A small segmentation model, trained from scratch.
Training: soap at rate 0.0021, batches of 384.
Rows from block 11, named by matrix and row number. Each number is 128 + 32 x the weight over its row's rms, rounded and kept within 0 to 255. All counts start at 0. Numbers have three digits each. After the name is the row's rms in percent of the matrix's.
# convs0: first 3x3 conv (model.decb.0.0.convs.0.weight, 192x384x3x3), inputs 224-231, a 3x3 kernel for each
convs0.12 101:155157151177123167150150096172101142179158116136120040137160118067110078186154216102092127158160129129155080070096143160079123173141096092184172136154144137138078174054195067185140129051113133210101100108140100131155
convs0.13 082:072102121235255164138132117168104177139152099102095154105150149079173129183164090088079114134169149060091142088133089124090189139157141219208120118151159196133148145122115132201097106133185084121073095109107105127084
convs0.14 099:130169103133157195120150058181117173093145092149127105117172155098143151090123142134055076113063140114119160075109124097129116131165155134144179173074098107102175134098121064123145157181164165174205181108063138125110
convs0.15 107:110144106111173087079045126073148174115141183141130137091137164146016086127154068131161169130160189083050147182170124114116130080164170194137117079121149192137143208082042113105130190130141126110148097146086099125124
convs0.16 089:110165127144105154149107134158144060144121120115076124114150149149109154158110173145134141153045186107131161195056119108051110177110166150072144120136073095133131087129089085223161189127123095053092124137125110123106
convs0.17 104:114099063105117130165035111161085197244140127089194097092132145189128139137149082184159119128155155149095171110086165158121142068114227148061058101114139139074207186122102120085094169159105126130092159139044134157172
convs0.18 101:117143125150136140062094155096103205117128101096149151177117139071093165174133171114047134137120141145103156132141083186233101120111082111118126132090143126093087151121114089173072185140088159126147132134126096033153
convs0.19 097:103163197173095186094107163141113094106081142109057172128145171142116113072106168147072168144148161178194106145115115120162158140038102132190136082093135102146094108133143162138061110141130133172148145165152118117223
convs0.20 136:160151097133106145139115116085171176191115165255075198118126112173108131062146160191120144161130126164158104124125084147097144120136116127107173110164176110117117099149121183138125103138109177123108090117121161144057
convs0.21 097:129130075115139149161152127117114155142123089144166169127122204174139077189150081127111104109126071086102122083121120161098138152111159141139070126101130162136134181099137135155096119161143151154128185048141070130178
convs0.22 109:150142106116169093133153103066054220117177064147127107040145055128146062145121157094167164105151165106114123147126115088142116086146099062169122146123149157174085163112075094120151197142116151065119187104111183115188
convs0.23 109:132058122150116151125126107122080175167110124058117162121127132096195120080104185183100165240075106114103097101178084103181095150119094107141125106179198161102179107135140163114149151079171109085158106140071076134098
convs0.24 092:174126079101159133127084123185122172121105103143156138140172083127045152124102100157079092085150159134124119131133116171137125135085153130107191088113121085175172095158193107112107051088170115090183147156116163073103
convs0.25 100:106058167174242055073134105097094172069155135147158150090120090149193141132149096161150090092124128203123119123095110118081138147106096149113072145158094154180127086199131172169072089132120122060171153109157070158111
convs0.26 078:078222092169116088129049176138191169078082140093132163092118136141113053169155185114183097099140211153156103152138128166100164142068078227145128095097162109055143143214148130104151143131145116058108052197169111137074
convs0.27 087:122243185160154216102122107142145143162066104059119104131147139109139126134135149073157229079131205112093068171172108122139129092086110134197195111140172167152136152108091124158125156209231121128094118101101087078089
convs0.28 094:100136155133165119143168129103070079110108112140144143097095125104147119029089108120140088113123148145214174117096130140154139110134106102152084117164154088068091101119109105147168088057100138121086132129125128207131
convs0.29 099:142094199117087065084227105144168126190110133118125147112128105068156125152131087109152170151047161139154103186156165046169129135067168142089066135176190162156076124132134163151085092095101117110096090178134134099079
convs0.30 100:067078098097178082141120156128118136131052099132173142145112100109116111145104127148139068107098079119052102170142137081127119077114099200210101119103053149126137091125205138119102161102175099150133133165085092081104
convs0.31 105:146101117147140117115135129130169146179090190127145151153082164202068115084181176089118066174123124145094120078121134136128179170160115185111093089181183129107132152099146146177205070114041078153060118130132130135176
convs0.32 097:124206137129164171085138132082116120154109124127157096149215113092098164081093136170122116085091154182157126095138160134218151137108118149129182155126125127078155095081134162127103080061136123126120148062110129120145
convs0.33 122:133074148067145125120095098140143166189118045106186137131158147141120136127117179125081137198196109166098161141107074099151095111100081091132055087136120177141184196065089142085156154154155201129128095154150136129105
convs0.34 088:170178141207163063160118138140077156084108122141132072135118141111147126179209064124117119110083089179093068152190095122091141211107148111095067189131193138098182126079126138164104219080171095152132041180147115131046
convs0.35 093:117134163144098135139125123158159112143136116180101138174146142193150129118149089143084169086092140053080099120086174116161131069080128164087095153149146159070142088088138054125154096157169090128105091180107188193179
convs0.36 100:207099134064158171147190143140141099142196093072147151099094080100177128141123083164179110136116095129094151115130118089155165091140136120158178165160097115076130151074090114185121129133178092054108144120128143102136
convs0.37 096:152196183124176161181155143140077099109122156070190146185135198155171117107101141112160131161138137121211072163138123134072154129159098119109103092098167178157155084098153235078143076113134180189154113090165130120081
convs0.38 116:177101153115178088196105112164138155092098035094154119149095111133109057136193117145095122073101105187123121079183129184153124134137164066132158100076152121134186149151167109126115120130084130106118173158106148131154
convs0.39 099:144118143080139077109172083150112134163093121133096196117000169125121137133236155148192107159037116121161139172163189124116102133159152100074079104173119149126134176119135155095157130172091100152119180163105091088143
convs0.40 103:162087111117110097109101113116154127172080129095174127117147126098185142117140107088094169133079057132137154168084085085129134146194111126105102110176117188094132151178166131082108194119105095114178159143135116128111
convs0.41 107:121066143171117167129105123163115155123165133184185117200092130106115119192107155155084132133155113196109154128046117198097175100126112145082115112113142101154112165156146115132202086192146098204121164091119145156046
convs0.42 093:099055181144121144102135115077150098159119078142105206136125061069161111155097115177176132070089102146093147143115142136111131065138096113099120123106153048184118129117113114192117102154129076135140099127158083124119
convs0.43 103:124071073141175095151199110142111130122144120127047117107103090111152147198132118118162120146205126121097174126077147118133140094058132120110126194079080074089095105136119074139108150154210126093136103119149170123069
convs0.44 094:130092148126090083177160173057076121137105134119121083130188163142156161089169091062131141103091188154173121159135182188151123169131190131090149102158136060128135178166126100159203214085042045113108096086149095095047
convs0.45 104:143115100094172100106159165105056129104128128090102095144082150091139129075158099114129099139119071140128116089114126186103154148140155103123113195102107151192131163143111089117138099111172103139161095188136090159119
convs0.46 117:115116138102160051091117166124140120177106106155111153161089155102123150098129078168073128194104132143105071134110098073147078131117084183150166097112133085090095087163109140095125191058150164092170043105158119167097
convs0.47 095:079116098161104217105142079109144142142136116181111177102188108185089116117189201129148111146145152131142095114131139139146137098110119067112139106169131175150111130129113118149142162152092171131115149038170162100183
convs0.48 084:112104177137242100108175171093095104098076159135054165137094088113125124185159090118097089081122097086157127082171130127116222210132118087155081163113157096097169162137135171089127143164087163088100120162114194120131
convs0.49 091:132131083089107103123168072130116159136089219144110142150102147105140069092172112143115089143146087134126112150248084089069209099109139149119096099127169109119131121122049192176132147151127143214104088146114101198103
convs0.50 098:153123148132119098103167118143108018136176206162091112184123167140162134109128152150154144125094050171137090173082156021146127126098167095147111149160192162197098131137129116107162108139129155205065164115162113083087
convs0.51 117:080016118139130137132133130147131121150115156071175113078131140118142113141127074194138140132181188181152096106162162123047060092129147194106168104115104085150068188129073084162101100140129102116111137127140157166161
convs0.52 093:182091094187109133171171197094059162093138151077140098111097095150203149062117134104198128143131135184149131120101165075091154106141091121164100120078132134123149150129148107162176130150080096151104104123184145151149
convs0.53 097:165131112137187134113147101118096090111088150112045133132173127087095094165133135111162117181106161087128151178157090168106200091056108111107095178132141136197114124106199111139122121087090104165095148164148135077107
convs0.54 092:154053197056115050145045175032189149086111201189182079109104202129117083087123074125133114027084100165112139109152100156101064152135165148162117173127124070113102118112059205127207077156059081142143170149097136103077
convs0.55 098:200076066105098161134087098124169125162099107142172212088183119184075149160127202056177208137141103145147039136123130180166130127091135160088128116189052054132168177150158101228119142106094091084120186111156122109154
convs0.56 088:133126098176211114122089182082177165060116162166140126115175139109128127106100100090118129127125104083113143139108121214195127114172231093144086158125190126115131174105121161064182100168194110078104129190204098144142
convs0.57 080:122135136157169125109188076127123109142197133155188061164139135067132052139090114121094154144196066057141186123073136121129135138192243167144103076159130204109131141121099099160130095056073028062114113163151181065138
convs0.58 082:192197121131178178091173123075126134128144084188092174153198085068055148115078172169131074101179178158119133164063164077105082137099044158145140110103198107088119010135100158129127087094099145096225147120144132145088
convs0.59 110:128166101128135128146149147052162168124171066052147174090141105099125129137107162116117108139086118161171135188114182116125090139141118084142135124096133146153095178130133154119093188069123176087162092126127116160103
convs0.60 107:055113135121058150082177096114180181128112133198150184126108117163140156089141116165062124076127172117144112142082127119133149180093104186074134091144119132144143100142213118158123128077160151199086134128254157094097
convs0.61 099:079144087153098069155136096066138095156118118167129155129085117144135106077056079146068145079123101145127086117095130110168173174101161117116134142135152138116116120135117123093115075065145147156128140109184120078093
convs0.62 088:151147064197108145172081206102113061106143149089152183142188141109146086174160017125218126148130135064101165134131137055117123163139162171108094132115117143141111139193036064055112100138128173095199132152091072124116
convs0.63 107:138119142150100082147186176080118096148155147196110143120151189163119109086066157127147083147143116114126126128194113148112082079095094129084157109079113138172137184121129062108169162166150114082227146189117117190083
convs0.64 124:126167170185135147088187155144155128083099080166074134147116147110077104141114201156136177157136073157165158161196113107089083090149187122142091105153142096151163096161075148109163079127104102120080118179166106081154
convs0.65 102:121094149107146169181133150161110206120175115159202188112125167112150134123017093144167178083125140137138142135178104152188127134124145089125097101213143155122158138195151114159126069091106169112114076129055113161070
convs0.66 092:164099113157101152109189157084146108104087173144190188122146116090162054155152128135160151151075120137102155159168146108099149156141083095168076170138100111124139082102116145151190101104106084101146141161118102116155
convs0.67 102:159105086111162124084076171083134123074071108084107117158110093137219105116139110146111140024127129117098177110131091179078152123138129131155170143165112142085056142159172103181097102102098138190172142133162149087179
convs0.68 078:147086154161126115162098118195146117178068061118107105067091165118126128161104112050149180104075116106115073068223108138151129123077159150096164147172109078059093124087130162121070101213046055113155117064121153148123
convs0.69 093:107087134079177096105126106217072119155116165161210139179082109152177112110173134167146150138094159134167073110102141123146147074117098169142120145152141116155128161149136110151196132126072118120115182184126073148134
convs0.70 109:130130103129179177113160073117155135102080151132213195148112096104106084073152173098102150135154078136177123107139125180088102110129103086074162237121139077072121168056167142118154138145028155156031162130138142117141
convs0.71 098:157132136143114082165121099192183107157159035191144153185061089083000133155116221113118075135144108101133092126058118130186164138118127119116130134145108218173152169196152152221114085172141091134056128111168072149150
convs0.72 088:144147166158255117107114157133154167079167234081078152111093135097150246142163074138176136136148067150186145142127136167134123126133107152087159132126069092125130117144137112161158109094129102109189093099113180109112
convs0.73 098:094145095116104061147076169109185164139120049116080142147124101129142144143109114087113106097163110151120145104112103157181154147140102142090123164106127074133059163181154153130084063108098072066067125118138141138100
convs0.74 089:183071144165098146130140092127104206142205048102125123099143170087152078122142164129108126065091177164145099173133128156122135139120129154174144127103152172058066115063101145154160171089072126102150110158166090113100
convs0.75 090:095201130118164131152138085133111122037106127116146047137042136099153127129083032145143107100100107155178176136104124086083101150121124096081121159144125143127121135165188208037067138113143118128131152159107055080149
convs0.76 100:115076132171143099078090126106179084138093083117138134111105164126128088147117173132099086123136091122199164162106101113110121179123142118186106128035146165177007123142085127118167195142177122074124070146156104096050
convs0.77 107:103144127108172119137130113148120080098165168172110098144136174168051145138140149163191097096090173124181018103142166182107147125113180080124181120109108156125038166150090099124085097136099147161167091099114091074114
convs0.78 095:097151153108090100149174141165182136081096136091065103118091102161164079096097190181080168102075106222102180121082112147108123103145089121098107078114089167161155113121153142202138159152189227151114155083177114081082
convs0.79 096:079090173129086087123115162143068120092230089170168192058025098130095114153127106169128081153101123093173129155119170165178077116081179167128062147052093071123109133103105123129142074213139134130165183135131126112143
convs0.80 086:120144071127109092115106095173111136198166199139148092099180152154096100083113101158098181095114160174131142097138078109151109120101157172171163109100180081037096085150108144111176156086085114133152134182083071191151
convs0.81 116:146143089137110175169125091109111110105135100146150128121099132146115122086154099213097145136125146160139118155078130155067053089125119053068131143130080090117084120085156147148124131151101139074065119124099092133118
convs0.82 107:092121156148147080125105114123126150149137112173164106164101130170189154093120133130095085168120155072104110160037061116140131174095108153171098196040170113119137176088125160098111085212135140168033152117129158116161
convs0.83 081:141083106118088113058211000165151141085098145140164211082156192153083072137143101074103149122145120129110132140135146153156158105131108149158141116189109034060125140129019085184131164075098196085140143112164152057134
convs0.84 094:109122130147168157179140123119143160161146185124118180128089170063141093144147090222113096153141147190100089097125176098095169129140159172148090107109147107101112103183117074130132107179136131062091164133113130116168
convs0.85 085:117084173191077165117161158113115203047255180141140226213081183108176126208151180131111149123127153061043155131125204192106099100067184113075076137158124186166083188149111077118127110130179104142130110161132078183149
convs0.86 100:113187151173123133148113161144135076136060171180068129126135117108113171121132180143131108073121129093182092130149095104128147104164168093120189109153139093071109169096100148171114132117166113111082137169199187098116
convs0.87 095:203122125033074117099215104036146139155178129112102132070100073131190116132198145140130131133119131098094061141105046127139084162069206201144070114112174090209056113141120176152081113158197098183105084165154129098075
convs0.88 102:160102105172125093194096153127082074139144131100192165135116107191155100100148150132163092152130152138158174086171193088139109120136101092129154109062091172134181081053133088208160147152025074139058150111255131213103
convs0.89 103:144129130169211168078146145145174085111084118150082085086161178161074095156126106186166139135215101134090130124210058111143190087172181152155173084133160160119027155142084096086142108199129182057163041168123168079122
convs0.90 102:117116104141172123154145088089094128117126159207124137161209171154148178073147104152168116096127095075113164169106107156165106153124119096177122117089096138162183123148083102110173181114112133126098145126153158120089
convs0.91 086:095125099179132108168190130134085119166113113100141071146094056167130177133122152111142139181148062114095120171112101121038138166146155101148206085177130152123122111148154154145182110096178102136105108162112210119141
convs0.92 109:129144178125081117121119115136119128132189156182130101149106089127210135080091104074198161173154048092085150144166125102136182111128120111174155096155066102110089147087194140135159119138174150155101159122150136119188
convs0.93 082:155077108091123110154114126136150087169139213127109062152136068108139135133106147106069121108093130153134175215188137111063131032122126089087150158116102055092124111078161103126098156055115118185128100147081077098111
convs0.94 110:143123117131151123160150166169176130071088141112118074127094103153163133138109127112196167108103126136136073129148179116152114083097133082123131180115147086149118131137155120167122148111135122142146096103135180163096
convs0.95 099:184183141182187119131090177115100158063156116181079106188085095085177170139159125204071081150025151126107094123180154169158091106154083183127143103083140162112129103188126081119074112185219150077144149143083129120138
convs0.96 099:165117162125106108112169185158248095154142158158156198103091155127178133109123149165087152184132082137205159139168176132152161132118122126105110183173123109102144172135122148095128078078143109130163102110106128149041
convs0.97 097:115155084145090193077122141122119171120122076104066065147105119124131115133178182165122132106099196148097097152122124138075132126067106102199094107126143144126097166108098200108094142088157069168104123107178106097182
convs0.98 089:093149119015170110102152065133142143116136190123149165102115077173143135156112168118103108133131150135112121154117148121078181124099129168131105164156103120139159106156053179163186071151096103156075158173136097109114
convs0.99 125:071194218082159124087097096166103098177137059123117077124119148105100178106108155117140052160132072167090158080166203118124147113196131081100143085150096099093143081108148136145150154084129160144062131075160096116107
convs0.100 116:115135098146095123113120126183121166116124091149096074102044141098135134158140105099130098159173118143162165169116165121102106080101077146143086075159134199150134153113090188087109112168177110107113136158132123100108
convs0.101 101:169221122091188099153148177126177135148099128097127145114118092185183141156071120100103116081135153098138106045120148166111106134083160123182133044065110216175157107146184153161164121151173093084145150113153131120133
convs0.102 118:171117157118172105073160177099138101171075101113143158075132120065133126106134071120138121125157116099166062148147111094075094138125115044116087099093078132154141107099118151093156148132143129165128151147095144119096
convs0.103 080:168125137104101156137132109102072130125176173144127122051126146132163089204125050130202158081117083090142158125168239084049154136136027058125063080095210144073091098060107140061113132161160116135101113071078092072142
convs0.104 120:113124152126092058109180128168058091149114111125118144131105181116195097110108096181123157145190135106128106153121144101142113083174124096179138125211169095129130113151084162120121145059079094108149096116125107072136
convs0.105 096:220059111229118160093120132153102123074164121098158091132111121097142106101131189092127176123078126111110095106212124081127154223160138126095121118154129107141162157108127142101098181090115147159142121103142131093055
convs0.106 121:168130116132173131123064127086098150104103154105255103163152111111086095078154099170120149111109117107150114156060103101142120154084146176097125100158101106134118160161117165129155159071189188149151099152113121148118
convs0.107 107:096172246123080081121102117125082176148169080139086102114142142150146080141079099068216091094108113175064150107154148125117124151160115107149170116097070122099067143114152117152071136131163147083100134099137115140154
convs0.108 099:116073107151089134138134159105106094118132118098056134112168071135123113146090160147090154156168162169122194187140122131171186107120037155073097157129114095149136094114157147118184144150124169151125120075128064090159
convs0.109 090:195125142136058060045184138111192069138169227066158128171046170159125133131192115106142071104084135069187153140169053115106129162133106189113097061149119152101092168130174135161167117152117053104136142158121151154098
convs0.110 085:185121106094067200103202068132175144155054122150162202108136105115115137140125153176169061151148145130137149157097085068140211161127154135087091092137093047106142114082118117255215109119143167156125155153109082096201
convs0.111 100:143117108153154124102079139176149109144129171111122166137175098089113192096119070115166127208108118124110105117137124176135093110166200042105082194152195126194167135155122090094075200138169122127158104091039130185154
convs0.112 098:100150169150167119124167153096050152127186131094118083133071107135108162148157103211163173109155138116138064076135145151138095127149164083145100104088141086127099156175150190164176100110147079047092138124114090188117
convs0.113 097:175071189183120118186178140168125098092089106040071085153158157112102147169108099148056089152100147156169113182083120130126152077149148156157135138051136159198085116092129128113118121043198128129140055140081117162100
convs0.114 104:154087138182144145119121104138145156068111150177168133173174118057119157144084103157088128198180073113060181178184128106135109169158129144133157135134186149096124054206104118136048127186183110195138188170154122133118
convs0.115 091:122112156092062114174149230167163112080141158153157111163120066096117165116101148111105091177109175110139123128100234136149165155196166104033096148112128115164181113129129159132110149151199175151131094164072098085129
convs0.116 091:117063101078091192065148147112089089135085093090167097098155112094201118081151152190032149040119073126119098123130100106117127146096164157109106162101095184152109183107177129091184130106114128143157116070147140101157
convs0.117 102:172128101131049118085108079234117123139122170113090089076037130129098107133119165092172133147110121062101135154089086191124105131063118114176085134101204170178083139183120098108094156095108116099137059141095139156162
convs0.118 114:134118172081176113107138136128125162146206151116149133166010117075150168130115180149097143133104143117159117125074165137097144182129202140154137084093149144088100137134155122162074138185074149072124120149124133105112
convs0.119 107:155147154135128190124125112084104147155088101111062126106142098154098100127051164113187103102153033079145086111187087126077140150132166101070094128082151101136096181114136057076170147123166132139156180122150196129104
convs0.120 099:107161109132051089155126064146135152148160130133127139164157138102109104102158198166139128095173162199140089065147155130148078107070144098149115062097107142072111114106114131060186107126146098138163128139072131168213
convs0.121 100:070056163225123120137111143139114089062113103192163123128095157144201117137154146141131124098123148109081163141086102221117148090141119090099162103145116182178101159139112177120107147173116179146183128142128130063106
convs0.122 101:148117132183143138109124105073114134097142100083111165121126122153104120123075106089164119109061110147103129169108097128112162106127114122174128163103126135075073127093141142133154111100043135114122094149104084100177
convs0.123 150:104171086110106127022128095118132118177096110184157147177123108076144087098111130149091218153127145137178103118145057112126102169116144104111144151114125173161121115157128136166157109119158115171160133135109162137101
convs0.124 101:102159133167157040159126154180053073128083189135115117058111105113111116135114111136110146114107101150100129059142112132076172128153170072137118068150094130053132235106138116162123090159151110132118087094126079112079
convs0.125 100:221116126160097098136148130126137125187162114155173186165136116100101132167132123103170140116118129155155172111119097074131163121124116062175148108145130102137116075048066174082128134103071131200117118138144074107081
convs0.126 101:161125138086190191175143113151120117109166160058139102153075164149184053111164136151112112169161083124136086131114116117100197098206116091198123142135176212116195123134119188119098166100127124122079152140174089129079
convs0.127 084:158134108162173137105144099071071044212118149098145116137105160113099086147115163097081106100095154106151139109157146100094139134135128141133112185128110114089077144111101126130129096089087144093147147166135110098100
convs0.128 098:135108149168151059152183153124148180149152132073073131127127148098137196149111133133092136120142110109137107149167122069110124181098148130140101112146137106053133172115160103112147166114111196170128123139194114131128
convs0.129 091:178112131124157150102224149128215100135079098143067103098165085195123191121176168081144093148154075116124138123131132128128104084096078119132159175132171150184116186136147107112174171199175107080176081130110169052223
convs0.130 108:140116066167127157170101132168091067160154121133141183085142130137081203085160178138158154144163096078102094132106126162112198132138106207139193135164109075077117080052234188167092135084155103159189158072159110149111
convs0.131 093:107177128088126126144086223163111188049107087037078117127085101167123118127085137154227089171101154121139146065122127152114074167119132092220158177132119120081079133139181078069119156117156111079146114138111138132109
convs0.132 093:129146095120170109086104099092154157173125150123112104100119194085153081198181204176142154137143185114154090084146154164104103139154143092130139150095172127086101169110035069068167151114119127100118082078155105156116
convs0.133 090:143111159214179110106086145121060167098129124082152084109163113114191196090073064197185074146119144141199181116119133131141139165157182079215134164104136109166123184127097102191147101149160117200100088108141104100099
convs0.134 088:099163187091119190100146130135155078125182074096112058114099160089053118156167125138083163112109122147086107167164093093113132107124149137083172145190143097138117105122155154098080185062186121123099119163175090134206
convs0.135 088:147108112101122131132052046076124070110104120161118144172156224060128142104112136155037103161163171131112124127149152063142104135113122124129128076123119178100133096073123127173095143178117034118097091128089157098139
convs0.136 105:115110130166208097152116105129068150104160131148090083136144154122138096088112109145112061116204191199079050149158166106123089170065156152096139113169192145169146191099142143100147063181109141113094092090148090146125
convs0.137 104:177094102154106149114105115151103148094111136126061081148209000095087152147114118123096156121148150172103120150192059116083101163123184164116150131146122062122159097160201127173017187052145161203161173114119053113069
convs0.138 102:161091125111163110104089071062143083116101111104165171170176071154075130146167115148081132131150162145117136151095098144135112159144162140143140111116155114135122081155167144107079084194109125073096104133163071125108
convs0.139 099:072141169110085185123144040140092147106112103107140138000169177099133197138108151131037167145161127214169191079072115186110115078094109152151050141182144088118119124157136115100106176133183141064206073140109155104160
convs0.140 094:161143136093089174117124087125091117133135100090134113142117126097131136147149080130151163130134079188123165153176152113131166201150190154119139090172082153156132100104132187078138133122062080151104202067084119109101
convs0.141 103:170253144154080106151130123107135170121125192157144162161145112114095165124140099118169080125136145186125118123077115187192135108113130074082121172158100114183083088073155150175175043090143103124113140125233100099118
convs0.142 102:127133126102132205128123182158150131147103135133046092085120143138195100092079147130152104113133132117134144087089116131189141124123170126144106079140204134163122122124183108128114173088203141187096134120128103074129
convs0.143 089:103176064151083136143039124152136147120111145167128110089146092140098141159116133191140091128107218108114127124141132176131057080205119143131156097169145145076151080114103077097086139106194089142083118091168156194052
convs0.144 111:191082141091168111132132157103133113130095204102124065068173083152108084142120126129120112107132113133137113092151082141130117171116147157140151127147140124138113122167160067213182091144108116120124110158058240123118
convs0.145 107:173171126125108187036147157159180092049071135094079131152142117150120115099119089030205188169202120074109159113112134145133175131101092081081139090148088098150113208130090098124160123143142153130115125084044109082173
convs0.146 116:151181077127136120117122097152081106150151141125171133127203172130157133119097121101120075203160142081173128104180153114138164089146154087131112163120168104185102096136173160121130139166090120071199062126056180140082
convs0.147 101:099213091206138167114137107135178127151061180179131090050165144244165216124143116110124155070154111127122148102086143148148117148080093124140151145124133116130080142183107096114127148202191042133125122161102204067093
convs0.148 087:041055134138162131142124117115100105113088129127110147116147089094127118130178206129104103206148128114121155127148176154198111140169119213227123112190154148161095098137175149117042077205169096079121140144109150137152
convs0.149 091:136167179203057108116097118087106098130107089038139055111190087097170111151180081136123200143126097071141198142133115101127107115149186134132173135127132147111076124141131107078148103165169141165083136079179125182119
convs0.150 085:151149080118117113151121093145115167147164039149075158016111078134091176177116136125082119161136069119121133110118138187117165197073132121094116124164052170088157122056173111104166088145115092223050169095152123111230
convs0.151 098:106199096092184215117128079158145132137120085040063108141120148120185149125167130153148116095133052108124044159080150077096151141068141076141122144146140172125168189125148083158169094189127116147196127151118139095140
convs0.152 093:139122133131186119165085125163143084201100071118158137157111166163103153141167114109121138111110127130119104106158132129168130124192148119086134098120115069168150156080107144065148090124091220088103107118163157078153
convs0.153 104:137129092112075112074138162121113129149102128146172126141106148112179162148147099117169133163121175118109159133081016131161143100113132146185125131094162109143164120141128152120137120147108135193107179102132113077185
convs0.154 100:058142167049255127114150100133102135149121149135085123153164172122122124049200159147179186075161077157140056128106129175118142119166068074113123093145103098115090197059112155153134083119066123094043180163165142063172
convs0.155 099:143140114163104094128101090110110137123156146105126156177104097175142152108147157179098145106170128149128113113209126197136104140166190119115149172127118110131116234104052126161091138166116161156123034126112158131134
convs0.156 095:118066101052129115162063146130147080113088169138166084102099163135059140122122142108057156118128147122119104166140133233085055099062153169122204186095177117175115093147073074144122068122093182078170079206146125142109
convs0.157 103:193126126134134189198193111194090125104123121169142144134089184172124091102108180068151123128165102186147138135117138151048121127153212121137175145181105202155171196078089038073161201182197077192212102135117158165148
convs0.158 106:151088099091102163141111149108175126140032095121116154119155087068191220109121139153141094135103096162144151077125126163161146124176241186103153153185097098130172121155077127200140145180133046182058174049175036066099
convs0.159 111:154101124095145129096078144144138180091126172135136038131097151192143158126189146122139150188131135089169101146063131158102152073185121188146144146171104137108212119092156116132072162070119087088116142132120196199088
convs0.160 118:119194166112115109116165114086064170167180039105150136144123082101138155145161135123159147148136124169173070092067146109149161132099118081139182182076137139038172131207189162095158117154120111122096109097130106071169
convs0.161 095:088112125079142162044147114093127122110096154148107060176107117111130215125085195133133152190087124173166191133094127113175144127151125159137105142173110189135123178069145095095152128170183169155118101042109086146083
convs0.162 098:107082172150085130113148084125182097118151144104138047090138131160137124124093080142184109083069162189129167158156161159119126121077133153177167140131125119111116131123218106093149117145137155139088129137136089070133
convs0.163 097:102136196136110150160144133178163148088145135143125151123064162123134123126137161125157100140181164123151168098149103140098214139127138120155124110170103111100125130046182185115179189178136155124155093102161096131129
convs0.164 107:167108062119096127112152120104113159144099141086097164103121112094119142164174146202226134135143158162185172168122076122114152196112165086122088099085126143134107123105110111109138125134167121142135119070102128186114
convs0.165 105:118125190159122102075142073160183174135171137085072154085227105147156113126147127143154134131053111111147167070111139164087082215176092113114158183083095111170101153111060154138198094151117167219144081086089118090125
convs0.166 125:087163161112180095166089098196047092176069150138151126128132089164115142059091170168037154116124150127152130137200100100123169119126159114130126140159063136095127160099207069171108138166122056148130156117142122124092
convs0.167 082:136109100145127124105042131131134119152142082105077043170094182076134130043129171075104152092109108170084137156101170113134076125191122122084173093199077085108160167082155140114093092164093104134094140076167134067086
convs0.168 109:143140147120070168154124114132092114121137122092125124115080080179140164124148158122114175126164145129106066101126161129157173133050124105099148122165155125121162133059142095136105144098126165113114121178093143121155
convs0.169 104:129148185127121107152160153094187144138119163162121100116140160126125108101130101152103131140100132161150081067118151108119092158130106131086149123144169091113158128078124128110090070070128111137072162071071114133086
convs0.170 095:163122114156139157149091147153155145100137131103094123066108070136107081149185110168122100150085120167175089136159138083145123116120159140105125111083125108142144154118131045085110133191119131124092137128084144149036
convs0.171 133:150160128150146091106121112133102146171159117199128111112125106084112187135077145127124086102152115188148101103132154134046089124171135127160115078064177097161101173108132150130066185091222134096164145154121092095172
convs0.172 089:164117147182136126114158107160159180126129158116120123155127139087184106160090125120114044137179120122130194111088140129170061117175142116066139158135153158083182109160094112155144128114149116110115152121113157168106
convs0.173 093:016211099119159199166145133162043112137157137145191161129228205108095134170094173110187127144130089159104174169096081148096164164197049160155157124146140187136163088111174116177141058083101108129131135111102128123107
convs0.174 109:040187077156080100124101162148103151129131119106106042072119158120065143126143107128121143145127151122143110161150156103161092118095126162195055155081107091176165227086144128117156210124103142069164105154081120144099
convs0.175 087:155118131161180077125149111160174122160125147100150166185119164154099237095175078153101207189102094110162079121085055076121109112117038162191128101085132121141096096057158119121082141149092079116166165136096138139133
convs0.176 090:142122123094084171145069100135157145034148067062104221157086093103139083118131150097064136078153133140109137104124059180102169117117185120141150130114131108122039153086157053181095094115144144083142169142126192144060
convs0.177 094:208192068094144079131133118191162144135084243103127155080118165132114111159213096134099102175142136115107130192121083135094149088152090102108186117133115108182180156131135090102194146117101119161221130175091185115107
convs0.178 104:055088176073140145125171133109153106153089108169064084076125163150126170083168177150141115198081119145084141178123126124077156194221093113124060156147160127156115142103084098093204136173127152102036213147097207080145
convs0.179 109:114151107130166077156113143135094133109127207132086137131084133084155204085093124108139178135225073089065140124070148083093124171167142137088136158199170098144122091135194132127105116110114111079173105136114125109091
convs0.180 092:128223058130124133206184162109065080120105160151157149099154080210155179142080122141171164151109083101127120120158162114125124168160122182096048097058149139088150160106123099113108146121100114113070070083120148124200
convs0.181 085:143132093099127112143111197118145185099111122093126073143150127141113139088171102135145087120132130139114115158142174118139120152095089109081124193144138117161070171126186120163145154118132134115043101166203177046160
convs0.182 096:116124115123098113135120112130121133168138111181153142180086136094150115156194057092157189122141086074124134124146136086054136107151130094158101151123121132134139102186140232170112110073112141109170098079173194205077
convs0.183 092:189174022165030171087153137164139181088161102093153124186167076107107124131098184105114149144093180062137083145170112156095054165133156180120083175150195092140121105096106075113141130135178132161087134164115109151129
convs0.184 101:179113190126070098109092144158150087120117114141154130091125156160119030118126107183139170078140035180103100113148172146107175097127133054115199168093121113190117165103070114172149100162145143145120185187105051100144
convs0.185 099:179092142093092125135117119108092115126110182209175174107102104134209166143138069086117063083180145107068116121125086207118111121161077167123111111138101146082128092107100221097115036205142094131143110127125095123098
convs0.186 128:160137150116118102108159176124166165144145151172097200183068093063091169148098130145133172141146126154189074088078089130109117102082112074132099134131141106120170225186057090172067173074113177129105057106165127149099
convs0.187 099:177043076144082196103172124077120089147088145104086141083130098115162143091153143103118109091119116123127104127086133171148149119155111147088179118143076125130122174108128120140189095103115135144178091100080153125135
convs0.188 098:130108125144208132110131149071134091132134144130169126051113071107123117125178145171137153071096136124111123123179129069125144154175096138124186176132102150115140132096124135129104116110144120126113168114178171102134